config.yaml
horizontal_flip: false
slots_per_expert: 1
warmup_steps: 640
Rows from block 5 of a small multi-label image tagger, named by matrix and row number. Rows with one number within an expert belong to one neuron, the router's apart. Each number is 500 + 25 x the weight over its row's rms, rounded and kept within 0 to 999. All counts start at 0. Numbers have three digits each.
After each expert's rows are labels from the 100 images, of 14848, where the router gives the expert most weight on average: "responds to" is what is common among them. Only what is clearly more common there than usual is listed. The data: rendered rooms with furniture. In brackets: how many of the 100.
# router: slot weights (model.blocks.5.mlp.router.weight, 16x128), inputs 0-127
# gate: expert gate (model.blocks.5.mlp.gate, 16x256x128), inputs 0-127
# up: expert up (model.blocks.5.mlp.up, 16x256x128), inputs 0-127
# down: expert down (model.blocks.5.mlp.down, 16x128x256, transposed), outputs 0-127

# expert 0
router.0:478482483529517488454496520454464496476483471470488508527456519500488507487477532503508539458516513516502471480533512508484506505524470471493530542520527526524489500466504511465492465528493508531529551463542481502458517567485502495472495489493515544474492463508494474535521476480528503495531539486514502526473450474503516450522483531494535512517477454493473515519497491531520508473467
gate.2:499519507469484537515444495482468510549476479510514528487488507506458485484497441507505512520487514496485483491497512530495542490488515523507463542420490462504507489523481543516492498517526498462472507505513499536528465531541491484464499501530501528541499477494526462486478501529519518424483488478511494471496532515504489545442489517533505498488515516502463478504514516463532498521468
up.2:467510535469486498506508529522488501534484505503510493484485492473467500491507500528493537494516472462497476540475513534502523492485476548523484508486507444504479517500465503508528504519557503472450529471447547523488499505490526480488523506535513507578514498495542480492482497492500470451498505486523505449488508532484488511480510505532437473501545520512468476551487461508512521526493
down.2:496486506511482517514550501505494544545536526537454477464537443504528528523522467471499477510497498515473502519474524521481503493466508481528503493530495525473441507506498486507548516503501473485489526490468473484518533471545506511569518493521495530485456457467482489460471516487484520534499468524477496495528466487492460508503476531504505528497512481530490492497533526519458509480465
responds to: trophy (72); largest object: trophy (43); count: four (38); barrel (35)

# expert 9
router.9:518540510443501496525502473509495487502524493474471486518495504450472467475552525491480573519490492473526524498492524494515483478490505499498465453492517479494536505507486535533505514440483514505488433519523501535514462474529502481474517461506457483526563472516535469450524535485498517509500506527475554507526495468511506510497487509517482482501507505497492476544532518510508484505492
gate.2:478485487505482514472501494454471528512515516532507511498481500507510528487466494479554500513478510507516433498504482537466513489494495509502536550517475500487491490470482498473514498493469476457521552441510429500488503503495505534529543476519479531487476477532494555522449483473555497472485491508531478483460489561491511519469480499519499546494523507500513516504485493518519516506474
up.2:460456514532518495512538518535494501513504504529522494497530456490552514522480467489522483516518523514510538498468477466507458517483428489511503482467498502492499509535503480505478514483474478507487485485472533494467516494508480529504510502538470479518471537452470488519482473532475555506482490499518496505482549509465489486528539447483517451477489500522538511476513480569501522499497
down.2:485478555499493481492494463494509478508481510497492512486499515524487456571527520480473510469489528480490496530497484516498500522495474516515490493486556549522521483511518504523527548515463488498493536556522508496530529515483464509521460502470501509457490523506468521469469439492455545519492533463503510549481526518532498509500500520463535461487495510467494466488482461487513516538491
responds to: grey walls (66); count: zero (44)

# expert 14
router.14:490537487489514453507494476530516483462507475492531514524515556465509470507505513490483469519501460478471523524479519478509514523480517502518528507474485489482525496537499517508467500499472539531490481466517520496537488495542492481473503489549505473544536472504521477477521526481492476476465519550440492527517529514512503510514490458516466485504502531537442490541542512504446513507460
gate.0:495500488536464508509459533514503496509530539477502510454490503501532519464497460516467494498470516484513536495484554522575497461517482505481483520539512493477534491528488506457536492487501530477477466465494472498502471515477530495492523487519479509483497530525479494536502503513491494454474501509533485468486550523487525497466503495549506490484503500486492438551538523532475502503446
up.0:534515500461552485496549445482503485493469453540493480513469475524476476499523521469514513534526509485473468494526452532464518532493510485485507495481488508522487507475512467519466495493495472533525507523509554512515519481506485513529474520470516473507493447472509509467516478497461526550536476489492508515537469484539467487534467510473493490514510460505522517500490461477537506511543
down.0:477519485527509484480542526502446480527489471497521502589475485489509508466530516486499505489538515537499515508545500469485515468541477464529495479487560526510522542482506511499461475499485509462511482523506501486485472516505497488529493494490518483520513460444480542505533518478515493554514468516474480505483492496486532479487489504509506496513484478519525568498463501489496462453521
responds to: wallpaper (100); count: zero (67); purple walls (31)

# expert 4
router.4:525486491485476511532504488478525465516527532505453494530543513463532488529509485479518487526466517526513493463435557536504501496506486510528522523525507515463534469563467520508526533493481492484471505485505487505479480486484468514521533481516461534494539516520527489495463539511500532484457512551494531485522543522507469502501480518461511478463450505515512488492493505519466491503504
gate.2:479499425472504542457492529438526522468516533490499480501479519491471500492485503486488495495475515514499473494485539530507506517465511541530494527557505468490499486515495462454506537495528482498523505502573484501495506495519491507477520427471476499483513529480538479507502481453475516489530550491488540535479541504490513485534488523554503520481499503510482495501483513492481514489490
up.2:539512547478541497508508463528441470509467557480503487512507506513481479515536533507496508476529478484453535488494535501477508484507496473481536413462497516531508497468546502548483483522488504495507512504506518497535514525496511442497472489513521482523522462456517484501522538504481480489451473502483510520495470493481510516523538520514475501487497504500514503515494473466534471457500
down.2:507504481473516523479513532486501489488477522500515506556478496510528471473523507501460524506505512513538494483516479532514494488515509494461521459507513499518508511475545492482491524523493539528515526506517509545478509504533422483544464497483482520464502498503480472505503515463537514487547487529462529541420507482517489504558484550479503509488498508493478508454464485475475489457494
responds to: yellow walls (100)

# expert 12
router.12:493548551508493531494510472467517461492473518536485506524502493471511493507515484446516460476499565508509499506524469488498466524515460457501483470488495512495483472496497502465525539501508475540536505508511482492494489532488457515531472514530504477442468456484468485537554489456471505536516495495497485517479505531468491491504488462495543492515490503490548523472485487522534533473486
gate.2:505492512529496503457524478471521472502479507532525509471504545470500489550501459490504439542491501526519487530505464498493509551513503486491483525506488522494500495534473433500493532471506524511491491529457510486555453492448442540491495472531499482497488513536475507508474527478503526525493505497519508545520535482510540545513517498500466483496457529496483522480477479486509514462506
up.2:553504495494513482511493504520471510575516473524480474489497488512526504498462485511511537461567521485542483488520558479482469464536527498490511495492511499507475524491498547495523501460472518504478492514496503454471506491540505494544517534511499510488495469449473512505474552551531486510514489484506506478507463527521463490465505505514517440524508493450500511477488498500463491486480
down.2:483498476510484495457525509519539524478563530464493510534504505505511488532490456506491521516493542472503515488550494496546506565471536506470440516507492495478492535482507455513516524476458480489521486518473529546542507491525485525487472520510471485512490536500456530478477543501474482511495506487507497482501518461511546447543453497512500509528501469513485510494517506486488491498529
responds to: lamp (73); count: four (55); robot (35); largest object: lamp (31)

# expert 3
router.3:525494449521508487495511493527481469475466498496497466531518494458534509450517517511509543499506545525536500517527519471499479548521492488479465480466502513477533505486514519530487464537519522497456475487523495498485447508473462509436490493494518467487491530493502486560510480473481527535533536474509490499471494512478519471507533514475529520522457447485546494500502483466510492512514
gate.0:478490492529489533507513523506515486499512511544543566513524519494539515528508477461543480499510518529513466537502498427499470499476502467541486501496506507477514529521524496521495505517531520440520489542462490470491485486465471534479471512504510485486465560512496497518496509463533472495498516503507468497471522485489485515512535467446501504525482512536484510473478530483529447477510
up.0:475492469486525494521511517525481500548471472513476502506483510502491509496504561523514550474501526489513455519522523498485525468474489496484464500487507486521528492529494504489543538487514498546507493502471522489482463532492522488475456460491488479563484451471462512484516522449523486537467484490486483501497490504466472523440494505460487511573525518466514483496495463526530500503508
down.0:489510482459499466485551457480508498464530483492533481421491511510534500471508489490515553543505506470537492519519473511507504518495465490521487485463495445504511518493508539528518480494517558523484513468511517520476493475518471533506477478514488565530521484519513471470469481504491499523527466513492516493539505517492468468499496487479506493503532465463512502499502522526471505567509
responds to: teal walls (83); count: four (51); ladder (39); flower (37)

# expert 6
router.6:480506499476526483506475538537457539500477479498491547467516496527484520497496450535477468453539483507504503500500513532532522496501507556508500518502482524531447492501451495468530476499519442470499503544480526481533523514521512455491497509529551470514493454498505502524481480490488507523508515508484526483482542510509522500456506470530475471506496501457474535476461456502483520505484
gate.2:498467474436492519509477525515478502494510482476531485486503520501507520497456503522527526493507490512530458537517492510481515519518480518498494521437510474498524531454502492523453483453518526488494472439501505547500482492529522495447510513528522496496513500495510511558500473507502514457492511497485517498518503499448556479465560450513489513536531511481475493488513499469518507542465
up.2:472485450476527457514482514505498527489526531464544466499519517485496519515469518503530533525496480516521478554492517504507529488485473500503525521473512494482520483488514506483440452495497537524477487462510495541504464484481510498471510495536487494490513485458532545548490497514514462476481483494509497501553517489491524454486522445539480513510538504477488493478521557527497497549464
down.2:515500494513506504506493500488508512477504482513461524322505484553508513506490474550472501492502524529492500450482484476523483485500525524500494489488519484518500501521504515524549525516538459519509521502494526488521509501483487494501527500471527505471502522496496501466485519498471522519499500498484527488494506515511490500510485512468499501499465532508515497492447466515486494502514
responds to: count: one (44); flower (42); largest object: flower (30)

# expert 13
router.13:536498468511494505472502503452501485470456506514491471532463512489467475468513504489502529519458479473506432499534488542462535524477536505478506547509483484467495496500542489476452513525476501509530494465526483513495478543530530514493486479480505534480495478531536466513527495460520448471500506530502491505502496499560529495526492553523475533509499455487471492518511505472518489502489
gate.2:508509498505489487510522491532508541462483505507487547477502512485484484471455517516486439499507511498448477526499504460480509525510475477486490471514466511492495535502508450522516481493517511517489444524486529541523498479486452469498524523467527463539511540494483513521506510458470514529540528490523493524496529509505550458492535483510473505534475485488496449509507490427522536500514
up.2:520489514498512508545522489505501539509485508512472521473490487490501479497485490561501479499506491507476491508531520482492496484493435499454529458465543495509522520489496479507534508475492513490461482514447525529553442510459489490463556513483515493524526520503484543526511495508496560527497520504521516511469532499446545498449530485527486509515499477498539490500476494476532547500510
down.2:518530474533494479463514477509502467517496510486488531467466517508552502525520487498487487523503505475471519503545474499572515514487466541505505480514517476524500518479502488500459488508505558531508457467516557513533472466518479500479444539494474533489504497453479519487527528497472475499499504522490492523479490453516483449489505485477505464490519496472493485484477518502482507568531
responds to: black walls (100); count: zero (45)

# expert 7
router.7:469484502539498456490500519546472520537502533470506511466569458500491530515510494507537533492516483496522518499493516535551482476499460478495518505468496536505487502520470498541523466535492459488453476494463508519503532489540499485511537538536504474526507476443487507488495551505514470539455495525513529459523459506524496468499488538507498479505499484490512520474478495526489495493516
gate.2:515459503536543506507510489516487496532507461528476528496505477490500530519469485507477452467476490512527505473487467495515486482508521498511448517469510497516479502523475537584525549504503456485470489534474479539491509513496496480534506520482571471512525520534446463509482535502460518521490545496540469480548480516515488515474511504484502480528475498517524518476503503512497512488510
up.2:513469515500529536515496481534507506544492486528480489484503488491496540492464491503488468494483480526541511491490491487486482475538520509506445526459540461513489522521459546563531546464513456478482498548475475532504502493480507464535492522477546465507531508534458439475469528511499510493508511468537476468526473522493479531460518492517504491510478499501517512514481493498518500516520
down.2:511504522507492514483526498483513484427502527489529531344506515496484491469484518473504510478480509482502517526489505539499478470494495486502512489521504500479499502490527487481468515490511536487510501477546511504515491474475508521510499487527458537484471499496558513500509497472498496523505502516513506515491529513499512482541462528514483526513526499476487503515448525455471505521495
responds to: count: zero (92); orange walls (25)

# expert 11
router.11:546542498489513502525531456491526548484533526490483533492527463442523470507508508444474466524502504504475516480527532490488456525499539522508504457491482476481504497543523484505454514517459523509521472490503509450508477495501518507495528492464490492526519497512468472474476475500538506495509488533498462468519530528487463534530543474489483488504481474548488493516516506480474533513541
gate.2:506458515536458536465461521497510528470527522511509524495520457500488473453532481513477465510471523474494481515459478505468553475488506473490495541490478503484468509514512473488494502501501466476526476497546502498481494514532517466492521500499485529500463475537536486478511484496514501504521500519521472496523525531501520479532467508544512482475528502507429489472521485499587456504493
up.2:510486509519471559501462522543541520478499524484544539496566486506509484453524487498470446503491530461500474548508485498490519478515499525496500505473484514491455534516533494520490477483515520457495473456527526501504504501510507501495467529501474525470482491538501498507478506508479492447494502505544460489490499527455501469524498480538485500488509507516445494493495506487545428509500
down.2:512475488502517471492520512511485464495526495442517550452503489524535540485489459484487471544496499472515557461520492535561485533512498469502486519533513513495553525507495525514521512501432525491506496489467493506485504512478479525482521506512500518532500512497474507502525493534491522466451458493549488489475529479524521527435516465531482488507495499475495495501515483518463532513493
responds to: pink walls (99); count: zero (47)

# expert 1
router.1:485487514467478492506493518524487488510485508524514508499546493470507548434469550481554533461553491551477519510485499500500488527509456498525519494475507499469495507458454518462527466520504473524481543472474486510503499530465517518468455485507521527475505482493519529535535478475517485509507489466519493530493529530472504510492538441482507516526482490491453530495473483494472489499492
gate.2:514520490503491476539492510506477508505507555485477515486508494489493516486498477504476475539534511465424526527480520462523459474472541460509533504528482512479547492504478514529492510497508471521500478514515474503515462470517533536511520487482490489491535515492526475468530544492497498474483498483484480531533531444496483472461519521508466512534536505541521519473508531477492514433534
up.2:526498478516544477514505504461508508495490424504474454519484497483478495540501498490516512482443501530527469480532457475473568488527505496469502517466517515512485492497502483490461491498485505551516509496517510469480503570503502462476483514495500516527465484511497497545529472468487480550551505516481506528490510479519501520544465500511528491451475469500476506484540499516536494502494
down.2:479479510508491501496486504508500500588507525547485513472453519493509458511515486493499491473520538510489507529468511453508475460501511487490467480506484548467540465521530511556489522481512447496476512509538495547503483499504541492490530475480500463494504519488473468526524494500505497456460524505499511563513523482542520523488486501458494507487515492527503486500539518470510472467459
responds to: ladder (63); table (62); wallpaper (62); count: four (54)

# expert 8
router.8:503473528492499510466519472527497522468534448470500516502472523474528523523482498473511493537502544465533469512551478470501500509515475461500481506511477503467511499520514496505493515533476517490473501485489520490490486505472449548527457478464506461522532447507497540498491515470469523528487497475552453502520526537478553463485511453495507487493472483521499527524470522476517503517538
gate.2:482498507538539489553539539483457505488518529490520542505486485509490496546513497484483501480496489506495536467509486467512473482471561501493495510467528505485522497483503516449481488520465498459519524471539502455495507485518513488497493514518480555437451512490470449486513509512511508472500477509492515487497489454505499519515509526494478490525494516563509496518573490533468523496472
up.2:519544491511499485512492475482523485554521502483550456515476506476504496518511507479564474511469489521498509482521476497501515517514546482519475512491511495508497493493525569493491497482492517508475496551509484463512479501498470517427462475524481494482485501488506509509489478443512520497575474459508455481491506490497468542506497498482525507494470475488549507484460539545537484506506
down.2:489465476584442494528492495503501489467495537504488536549523494501499494520494470456489496492510513487517532510492539512515499493533502459487519483530485473469459498472516525498501531504452468482497517502528501496514507540527506523534481472526481540477504468484501459532552488483528488481496486537469510546507521472522464485482461509485487563459497523494488526478538495489490492490512
responds to: blue walls (100)

# expert 10
router.10:554474507521483530532479543518483455515495490486508508540474522481510536484459548473510463471532506520463527493493519468466451469524496516488529487539463562489495480487470493488481492522481514484518491534498456505486480522468476480504512500488544505474494518479469508517557479460532516523505542476493512534484509520506515500481525489518534498483466539503482542472492495508493477470468
gate.2:486545483528484480484461511467445506481474520490487500463468496486484538486502511503438493480518509465479499524510512490481496466496460508424495525496496481527504518472513509486496513574501556530533515430523516509447492505500508537466550492491509500486499481461519482527519500496518524492532542507543519491485506494531489484518485498520494539520477525467488491516475515518503524495499
up.2:508480483472486535510512504499528487516498498522489476512510498493519437483512487496537506540480475518540461479492467510545492554444511506542508499504515534483458512515499473494503509451511456496531482544503488521549517480499517465559467517518488495485480544504490494476487509511493473507499475490438487518490512524478496536509467528490542500470566491491482498468525462520506500532479
down.2:493493484506504468499485514514468542493505532505491504576488454486475521479496505534464497539496493451519501497504496516501505503509476547519554466492449505535480498497469480480497531442467484535504484472489498516502484524518502499542529517491443535504495483474532502483527532540466456501466472523480496527540519488492543474479514495500508506511550462481503535496515483502482525460512
responds to: barrel (93); largest object: barrel (73); count: four (42)

# expert 2
router.2:497524479514538475478508494520504529485503503510451532487533474468498517506486453500501501500535509497485454469443511488497465535499533503555512467487495457501537464531492495539514502527512513549540504526535480447501501512515480504494486490478501490481517508534499454515487478518506529496474490509509494474526501485527539544459516486448456502551474503542514483499478463467463519504481
gate.2:496525467481523461527514498472506516496540516519472526510516513458498531461488529492517509490524467526474539483498535500518477474458474507498486454469491478533504505433473505511508468480514507480507429497498509531496523471470522498512531479507528477488514540466511507514500518504490469509553515504493482506545463486513486459522505549480480523528490507517491452510542519510467469526451
up.2:513500482478492489485470480442505494505501483507483496490451516482491500503508494490540543541494481529493485449513557513528463504459504517504469499525525498495525526436448505512538488518517484478509463500513423537454521469515515537529521500520510473493546511494468482516463505527494464503527515493499451534526537515496507534492506501491502501539516494479511505495486535482462485502465
down.2:495505501525491528544505545519485444508510513449494507469490509477536533506469490466533470467476477516513505496496475498499496531521517497490528511535491496439506475538473534527470466531507537518442514531500480521504458502498496485448519504474521509477497500475528496501538499441500523487490554494498490474456473461519515509527514517507457511456473514498517521502530480480529481518529
responds to: wallpaper (96); white walls (92); count: zero (41)

# expert 15
router.15:509497506501519492492506508527490460483529533518528530512492506466527533473479492440511509473543534514523522464509512477524439490473494490495468492467514517486466528476524465509512505506502494531541538496506516519496513508488489497506476488470511531462470502502458486469528466456492524502551492509494516490468543486506538509520460499526542544521494452469458520457500455504484509451493
gate.2:454499542473512487497481486526570496486498491504541498512519472505510477508487522475534519518497495490484510536501459475520503446493554515507495507481429498500487515484498491489478490520479480500522498479481489484521510505505540510487490524453529502477506542518500504459512430499471501467514507496517487497463497530493502530514541438532498514476467495510502492589469534476488506485487
up.2:559528474494495486485513503462510509515522500498460524529520517511516529520538524501479511500486496538493504439538545453508503541507489439486477491514516513457523481539510522493520463511503497464482488511485501465505497468506491509528504470504474478519487519446508509510510543504427488521471495502476442487543511472493490500438490514458483494501482498509537484464530496519511484509526
down.2:496504491483546456503508503521538486476519463501462472531561458496493500475514522487516532498481461533514509499494472463492507494539495490509472535482496568514523508503491496507492483487525477503473483519447514474510497519466518474472545494433526482538487520517532506524470518457470484506455486499498490458535513520501508519479516486522502516528495476534546491549528501497504454488513
responds to: table (73); count: four (62); umbrella (44); lamp (42)

# expert 5
router.5:525545475489487479532485494496546498466530516555473518498504436498529487499518486479525482525493517512495525504508474502543483549498514512488486487505462507487504473557497480533459483447517479479517483523517507496542499479534463521506512509486475509512480535528496480505484484460474480481505459530454463483526529482474502465502462509486492506483492480542534478521533503463471450524525
gate.2:523493489539466557484523517487488498529528525507486469485435478507518517434522526454451513486495540495491494476531506487464504482502490510480456501534496528513470520497524487493493499492498502470510491552497494524476501487495506509531496537454519543517417495475488501501521485524509514514530504495534521476477482478504481468468473539540537515490538453494513512488507496519531475501514
up.2:441517480550516495526464506549513498491471517494517513511531542513459522491479513534521516492507462536503495529503498470484490508504478506523542526516505496481509494486468483475496465525503537500444489486486459499520472515472515472450494479509508471481484543492531476557528486493503487483510540454492530518475539475491547491521515536525510555547495510484505504490497517519483524502447
down.2:518493487514512510510526506461503496530534503504482503532473456556516491506524478482478501540530562540485495507530492478501478494529474514473468512471506491507493542544507483509475490447506491452522488522519481513516496441538507505534502533477514507512436497462472491481481475518506507535506481525484502465483480451509471484499459528544500451496542493466527476496495476528491497519519
responds to: teal walls (86); count: zero (43)